Rows from block 2 of the fusion encoder of a small model that answers yes/no questions on an image's attributes, named by matrix and row number. Rows with one number belong to one neuron. Each number is 500 + 25 x the weight over its row's rms, rounded and kept within 0 to 999. All counts start at 0. Numbers have three digits each.
After each neuron's rows are labels from the 100 texts, of 14976, where the neuron reaches its largest size: "tokens" is the input token at the peak. Only what is clearly more common there than usual is listed. The data: small renderings of single solids in any pose.
# gate: MLP gate (fusion_encoder.blocks.2.mlp.gate.weight, 672x256), inputs 128-255
# fc1: MLP up (fusion_encoder.blocks.2.mlp.fc1.weight, 672x256), inputs 128-255
# fc2: MLP down (fusion_encoder.blocks.2.mlp.fc2.weight, 256x672, transposed), outputs 128-255

gate.619:516517471490499478497491490472535505474558505466512500519513476488489486549482504520492497498516449523478503481470504528517464510494497459466517592483503449497535466512502502507500513518527502486518522481518486522479501522484473460521530535531472484558472529476503509468475489506517488482460510501432540560486555513539513501527515463467499514514479467510491461523503484541494450487454
fc1.619:465484499488534490518502509485514521505542504512536497512525521526520482508482505497467528484490524503484486495484486461489503495527442508507518517543491478499523523445479537564503492509537543468499463486502492443499508473485461469506515489480440490490509475469471482523465490474521507480487471483498537546475530465526478507483485496478491559512480489513488534525509475483548513516497
fc2.619:490523488519541492512524493477513528497536486524559482516546519559472458497486480540493537483504506557477485498475503486486508531517462505498504523510499463520519495470463520552498499493547518517507488467507512435475504484497491479501493506497465509546491474528493472518486502465508504492523509448498558505504535471526506509483498495449509488538504476532488518531516472498510491537477
tokens: "pink"; "teal"; "yellow"; "white"

gate.469:488525471541519503520471468506479521538482475517538505485484497506550486509477506489494519463526478535494519481495510500516474518529490473455494515438462557527504496488493513470544474509443527516497488529514484473490491526497474499499484513473535474477533517509497518540491519514516491465500536499457508500503524512471485497511521481510468520463494512492499505485505508478531461524513
fc1.469:511518498525502517485456488488553504506544514522489514477503526525541460553527540555513488503502521534477509516500531475449506535512536486518494531477458513503518503506465504506518450470513540496501506482526496502464548495529486451503495520474529544527511552477522492507526561471489511506518484500480523474532504454457513536523501473482447530512481490512522500503478518522507516488510
fc2.469:501514485534509556507482501477513508536519503493499504502479505533566476493483557518494472521518527542480478553537539512496518549522520502520520527476494500494501515480491496506493491492483502503501512524479498505476527497477493463505463545451491520502488523468532501496482553494493458531487493492503509474507476443452541515498500513502501478511511509487535500490471498548500551515498
tokens: "sphere"; "egg"; "dodecahedron"; "cylinder"

gate.472:514510516502484494505523485531518493528523484499497465538486527454479540504488520469510475497487511518503475480499450488493489531490473480497495507481494498492500500515503451423495493478479505540543515494477468534499481504457488501486525483511514496499535527474458501534491463496513516484509492514469513529497509518537494483457506488517520536478491513497483481536506526465444481531471
fc1.472:527499497467543475538493519510518509479476513500535480474490502496498490483487489494519474510466504479457462504542464492474503521509484473482513501535503474522497516507516513463532463485488484506537506477490479503539494511481468495477514537511513537501507517480496492507455460464478455482532490529519512497481484490503528479488507504509466527508485533488505490500537490462469484474484
fc2.472:499510466466481475508499464509495490490498520520529478485491472521533489500499498465518536491492503460506535492535486470536484477510528539539538505531480495507489475492549508537484523503500488479459506511494524456481505473542487530517475460462521515438490522485530483518499480542503466473500529478526526519541550505490521450485497526523535515500513492478492487529474465466487496450484
tokens: "pink"; "yellow"; "orange"; "teal"

gate.190:498470516484479519508477482448503474545527456492524477523505459518493479467523522487491466531482498479489467489520525492500519474524500542521470482493458499510498509459483525484485464515489493498472487493516497514449509542513481479506511533512486482526515510486495564492508527522531447475544500466512467517486515516486507528457491491523498484483479456521453531494532498510486510565513
fc1.190:516545506473493520541516504502534509495471492528517514520474507446500491450506509483530539516466475489513497520519520502495484467464489460505486503496436444479528508515496474471516500498500514471535534504485471529487528494517479462467483506536520535537517510510520491555478518490456493525532508509460510523517479473525458495519508484439493521476507506490499518525512537506493465506498
fc2.190:502503520479517560549463529491522504521483464514522514545474473491472507484513487512508508483440471478501477523500514472513496498493513481536469492461482444470514486510496502484510504493489500456513524518449465516464512498520494479532524519499516541537491507529512534541490528540465491467529512526478504495501503472494469492518476488427508536472506465475505553543516525529474467523491
tokens: "sphere"; "dodecahedron"; "egg"; "cylinder"

gate.516:522465465495487489492510504523513472495510493523455526532486477530517538472459523554491506508476490516507526476475490540512510515463509493495518537544484457516512495505545530468530473513509525493495497504531531512481543506490486499519522495539510565503499536445483520540495533485474532510531434501457525458447528511529534488555437506516496506528510494497501532465514508517470464534542
fc1.516:483510470492471479443492548499522507506511463431513479494532515510514493546523494467468492463459525482506502506505493483493467472519460503501476518503481498498473509489504506505530505507512508502499543530516496492557496526490526515470480509507506489504498486504498491501458491447498507482508494490515551515558507522472532504479524535483514506513444515501481533541505458491518529490510
fc2.516:504545494443515479475472513480525538511527450440502462479548516494518449564521504495530488519462531479516504490505503485506477511550473490470460519468451486496494536482541485520519453510495500486501526530487483489547520513513498496497498465523489494493466486485483495476477501448508514497503526507544538567541499522482536527500536506517494505483458494493503525535509493498540494491500
tokens: "brown"; "black"

gate.310:488519487466459506502494530496508491515511521517502461456578473499523536469536512532453510502466457484523511541512504499491492507506518493506500509490525490485516488516474508479513512512499520510508526496478500488480501498502540499537501516512489539482537471502472505476467539524540518485516518510488536465507497558536457487491499529515484532480516515521485468517497500495502476517493
fc1.310:544514530515476506556477507509501495514532507497510520475510510521498519523554531522469477535525503519504483493440510515486518490523511478514495501475546519536511506488524489511482514509527491538453448536496518505510560546524488502532505504482519504502492467529494502462478518478563531534509544507552468485505483445495485549499498503478487537510494497436509526480511446501504487478501
fc2.310:556553546527493560488447472470502485517525541494551476509477472529495487494536502509465492503503515517503504496470533526489543513511496462502519490490570557510526493497473504486516497483501473544474482510475511499502555519539544496477491512461516487508486491518478504494498463509556506492486543502534439496473469477507498523465540480495481498489462530484489497493511474484495514492487
tokens: "pink"; "blue"; "orange"

gate.576:532530465502504514497523478490531481525518462490470493502511478486432469522492491510480510492499494491502503521475477533492496493458490520464479481547480524458499471523507558472471497522521566535458498550529533508532534492530509512492480498461496451571518513503516514516497487511510474521505527487468505488463515495487489457500519461513519476490520544487462465497458471512496453503493
fc1.576:515504522487503484481529484507509482481484467490514507478481482502494532523491515553479478465482476524520518475514521548494496513522476508465516521542459484477458468503519529500535548509514483490494529493513478490516526501495490518498504523525474515501521521522515454480454485504509443530483473482458481491476510511521519503475532464506555492518489485488490491482496494443494489513520
fc2.576:503471496544527492481498477513492500485537470493490499512474455487553491518516502517506537499500473532510523452517551487503527480482507481495449537512495477491472495499479537451445532457457488500460501487493484486480537502519536518508509510495468510447541526544538513535489499530536488515484503517479498542487482516486482490506563525439513484484459515541464510475512480498481501496460
tokens: "pink"; "yellow"; "white"; "brown"

gate.23:489477484512529482490476498485493525482494495477476467523525490493473511537504493487470519510503480520492491500516533491500471511507472439510455489505551476471484517494528503479489538545492535486491503513506482497475546480524495485508515496480529485501521463462527532494508510497488474464499498456487485517535449527485495506444500521536490521525470534521525462524483520499526516479501
fc1.23:483502515532447479550505532503530519506468492517476508465473513482518520481526500511472484512468507463496504546500520512471509532507510488521576504527478475496449478540556527481477512482546542481531471502479466474469535529521520461497478501516516494512486501511516443528494454479438493505508471509478520511492492442515472480501512501511503505543546493510477534508502522499512508481492
fc2.23:496517498533463493518505552503525535487481474475482486483503505515565485494504532513453498525476509474502491539474541508504518483530493505498572505524490500530458487466532513523455517501517509521546445497477508459460550508504482537479483521516521507475482496511503439522498487499481510490509484493512537535464475430480527464489511500482504498493537462484501506505505476451508520505504
tokens: "brown"

gate.549:465494475477512487508500441520519512446444460534499505477469446510478480481493520471509474487521500522490498475472518506505493516428483504534464528529534496483501468507525517461523507462505531494484455485519490512498530511513513510508477513524521522485504546501470531473515465490496490522510533457488512555494478525491491478465490496511519535518513452493454482477511454471510448521494
fc1.549:474522477483582491529515465478514469478533528471515488515522558508495504508576447498478520523500509521476504562486491536486501495495501503487512474538535460457469480488453471508497517497526527483534456519500527485529526495488481491509493466494465529518497431532522499502501490497500487525489486514497574526492530484487475502505461541492492468478504463470522485466513495489495494458536
fc2.549:495513512487495501483483501505508517516522531474542495540547505474502464511532483446514506482480503492490561475475567534531514465531517488543507464499506478445500486505467531519473540513517537480515506502469518499515542511483465505532504480468439530526507486506482477493475536533507504512485496534512535502489519486456487476517538492548494466469510466473527494447493483466460506491473
tokens: "orange"; "red"

gate.451:478506505459498448497522486441494471505507489545526464519519465536520531527524519493481514492508491558504498497515532470488520486505485556503501492486488528512529497489521524467460530538513501458490468510494502511493480530496461496517469456489470471490494516525497503472490546537547492467507538491494495514502500505501475473553498525489523457485478511506493472469496476499474500517522
fc1.451:507490504484495464519517474474517528533479452516520488506522479529489538492522506493471544516513492504534500519499550511532529466503495487517506479480452519502495484513480549487496484481469547517490506514546500506484490513541459481494476476526518510473492540506505484514481498540536484482504501456482510533536529518487492504502466511491523484503499552477489485492483485509513495495519
fc2.451:535480504500493483483477521496506513522436461509512456480498505483482480527536511471487480543475498452527531472476497510518563469526520495505520484459454476483454512474504491532493499501456493511485522479516494493471499485514541512508489528545507502481519511468517477514538495464520514495519476473495495512574505501471503553444479489495459497502533509496497512488496485481548497491457
tokens: "sphere"; "dodecahedron"; "cube"; "disc"

gate.276:509484450483520494440457502548492508519496549500540534515535474514491525486478489482482500490485539518471484499461427498530510538537514524531472512480511484475497492471503466538476557505470475485545479473491518509475526517481493504519498503488519442529552527466499548494501526476457553550505531486445480467529502492481493471484493513501439531492538494498500505492499546498502519514477
fc1.276:495503468507449506501475485483499486506537506514572474479504463527492489511494515511507463489483504486507507537450555491465500518458514489509493523480513481456490519461508539536511517478500534482517478446491477461449516495482526493503544504494465521512545506527523485539451436510498560552482526528483478492515485516507489491522444524510515534514501440501521535501499494504507524490477
fc2.276:490521481495501496519512515473536492527499490511572475454512478533513470483489549496468470507514479481477502522497475496487494516454510505529553499504529511506515542447486550494508473461490519480501486455523516482490513482492464458525523573496473507512566496514497503545453465484514521504470515466452490513532497519489485509478451517495503497490510496526528483500487510498508522500458
tokens: "sphere"; "dodecahedron"

gate.223:510494482529502506513488473493515501509477538520466570484511533493516514508502529493538491479539494528480520477483516525497479500465475463511471533486569480545450500496528491510452543523493481512524518491525492491502516492479493461531493541532521520528475493476494547535475477445496522504508466485467531505477467495481495470526476504519499492529503468497520523558496489501543443532524
fc1.223:512509506474504459517543486497473505508489494511523501517488520489543495544510502503507479506451434497493543506508488554507508546501500482508491514463504489502501495487524497486488510511491511509512482489504481533478499510524494492475517501463541497493480536533490545498497499531536491510514469539485520556497521464510474520539514483475484521507460467476467482558523500484501516432478
fc2.223:485515519475511517503495496479509536517517499516479494532496515509488497540540521505493508492512466512460508492515529490522476523521437475496546515468549487542505494533513510489509439505436540464461563494518527486546524520531511500503486510507506486526515500512499559476475480490537529502491501525511486501476490504503487558505463531518509485468450506488475509547524478497537453476508
tokens: "orange"; "yellow"; "red"

gate.326:466511458524524502513527468466504501502505498490465494501529536472511538476519489463514527497507474537478523479452472461522481490520488495517475501469515411526503512524503479515500486544485483522474509515513540511499444510478460490481513502492502505528484436513491523469492543451510461491490522504496510474505513525511494504463460538522518503503535480442487449468538514467455486526510
fc1.326:495525506516547499492499480514529532537482485503482508509498526491523515510549486471520533511510564513496499474507447530545516567497496484502508503513514484475489515485476499467475455528507488505514504518482512532490501484536509464529483552457513474543489488508492540475530523452437476493484487510503519529480500465487524478530496493511469496506534501471496490545552530490494519523488
fc2.326:498548452511513512495524467469464533516548513477515491526460525512526517505469519495505478500493501470474512524488521511524519514473451468502497489511474508535522457526511490461463499483521494482501480491505481484503522507538496511497532500468476518514494476532488477491501444534485443502500468481538533507473481448481505498531463511495506522531502512474509554524532492463493538486499
tokens: "sphere"; "hexagonal prism"; "dodecahedron"; "cube"

gate.43:490492473464504477476487503483469522495497571519522482521492523472501487534445528474497484446498543532476539499532511505502508437512528527538460523510462496538482498469509493545547498488483490486479497473522494510515492486489523551491511504520532493496518511499501484467520496526502515533497530489507534500514528494493513531494508491506461497512479475493487508497460467494538476515472
fc1.43:478461516529523521507556516519490479470527459507511468520470504435461503537499523469505501519486521504507551517490473496439479499493533487465517515516499511477505468537517440483502482475454499506474457503510480496478497495526494488497523497470578444476492536483512472531524492497513503546502495460495515545523455482506527504504509494451500467500497482473493536520486521504510508483492
fc2.43:482501476477486507479474464511493524505433474530531488496550490507528494483541511453485471512531561504516487482506495526501527487565481516506535512507517498495457514499493527485489484528482481497479459481509520508530467472536509504463545510485508529481528462516506520514532552522510514516486516492449449517555520503521493518470499475466468466493445472464485489500526485510496488553456
tokens: "sphere"; "dodecahedron"; "hexagonal prism"; "egg"

gate.639:511483457501483479440488466497511500520506525547513457498501481551486462520501533492527475519540494497465499471502516530483486424519493498514518504495505484493527501495492490563546506544443498549441496499517491486493500562495521515435501519528492517486533516470541524513495504467521554496507471513510513547499503457486492468513495527504489513513495498483513429512457514499526465554497
fc1.639:526504498498524543520493473512485496511475480508498516469558467498510479511517472510531503515511500498525520525524480502543499584501513479511516471504474494520485499498494545464451472476574524485469514567498499543508530492533498507500516487503511490507507495473504513506498516548479477463516500470532488481492485489471487517521505516507470501487488553461511529521535509509511518470495
fc2.639:520480491476524525506513479471485516527497480521508490515551448522549463534513459475524498472469505511508522509509505508533528544521506497519535442511486475496487526484509493493460540482538536515506475532498522512489520510561493510449494523482500474460465503472487493501520498527491481485502511501541498476468474481509534494508467511509487535505484513474489518500524471487513494440494
tokens: "sphere"; "dodecahedron"; "hexagonal prism"; "cube"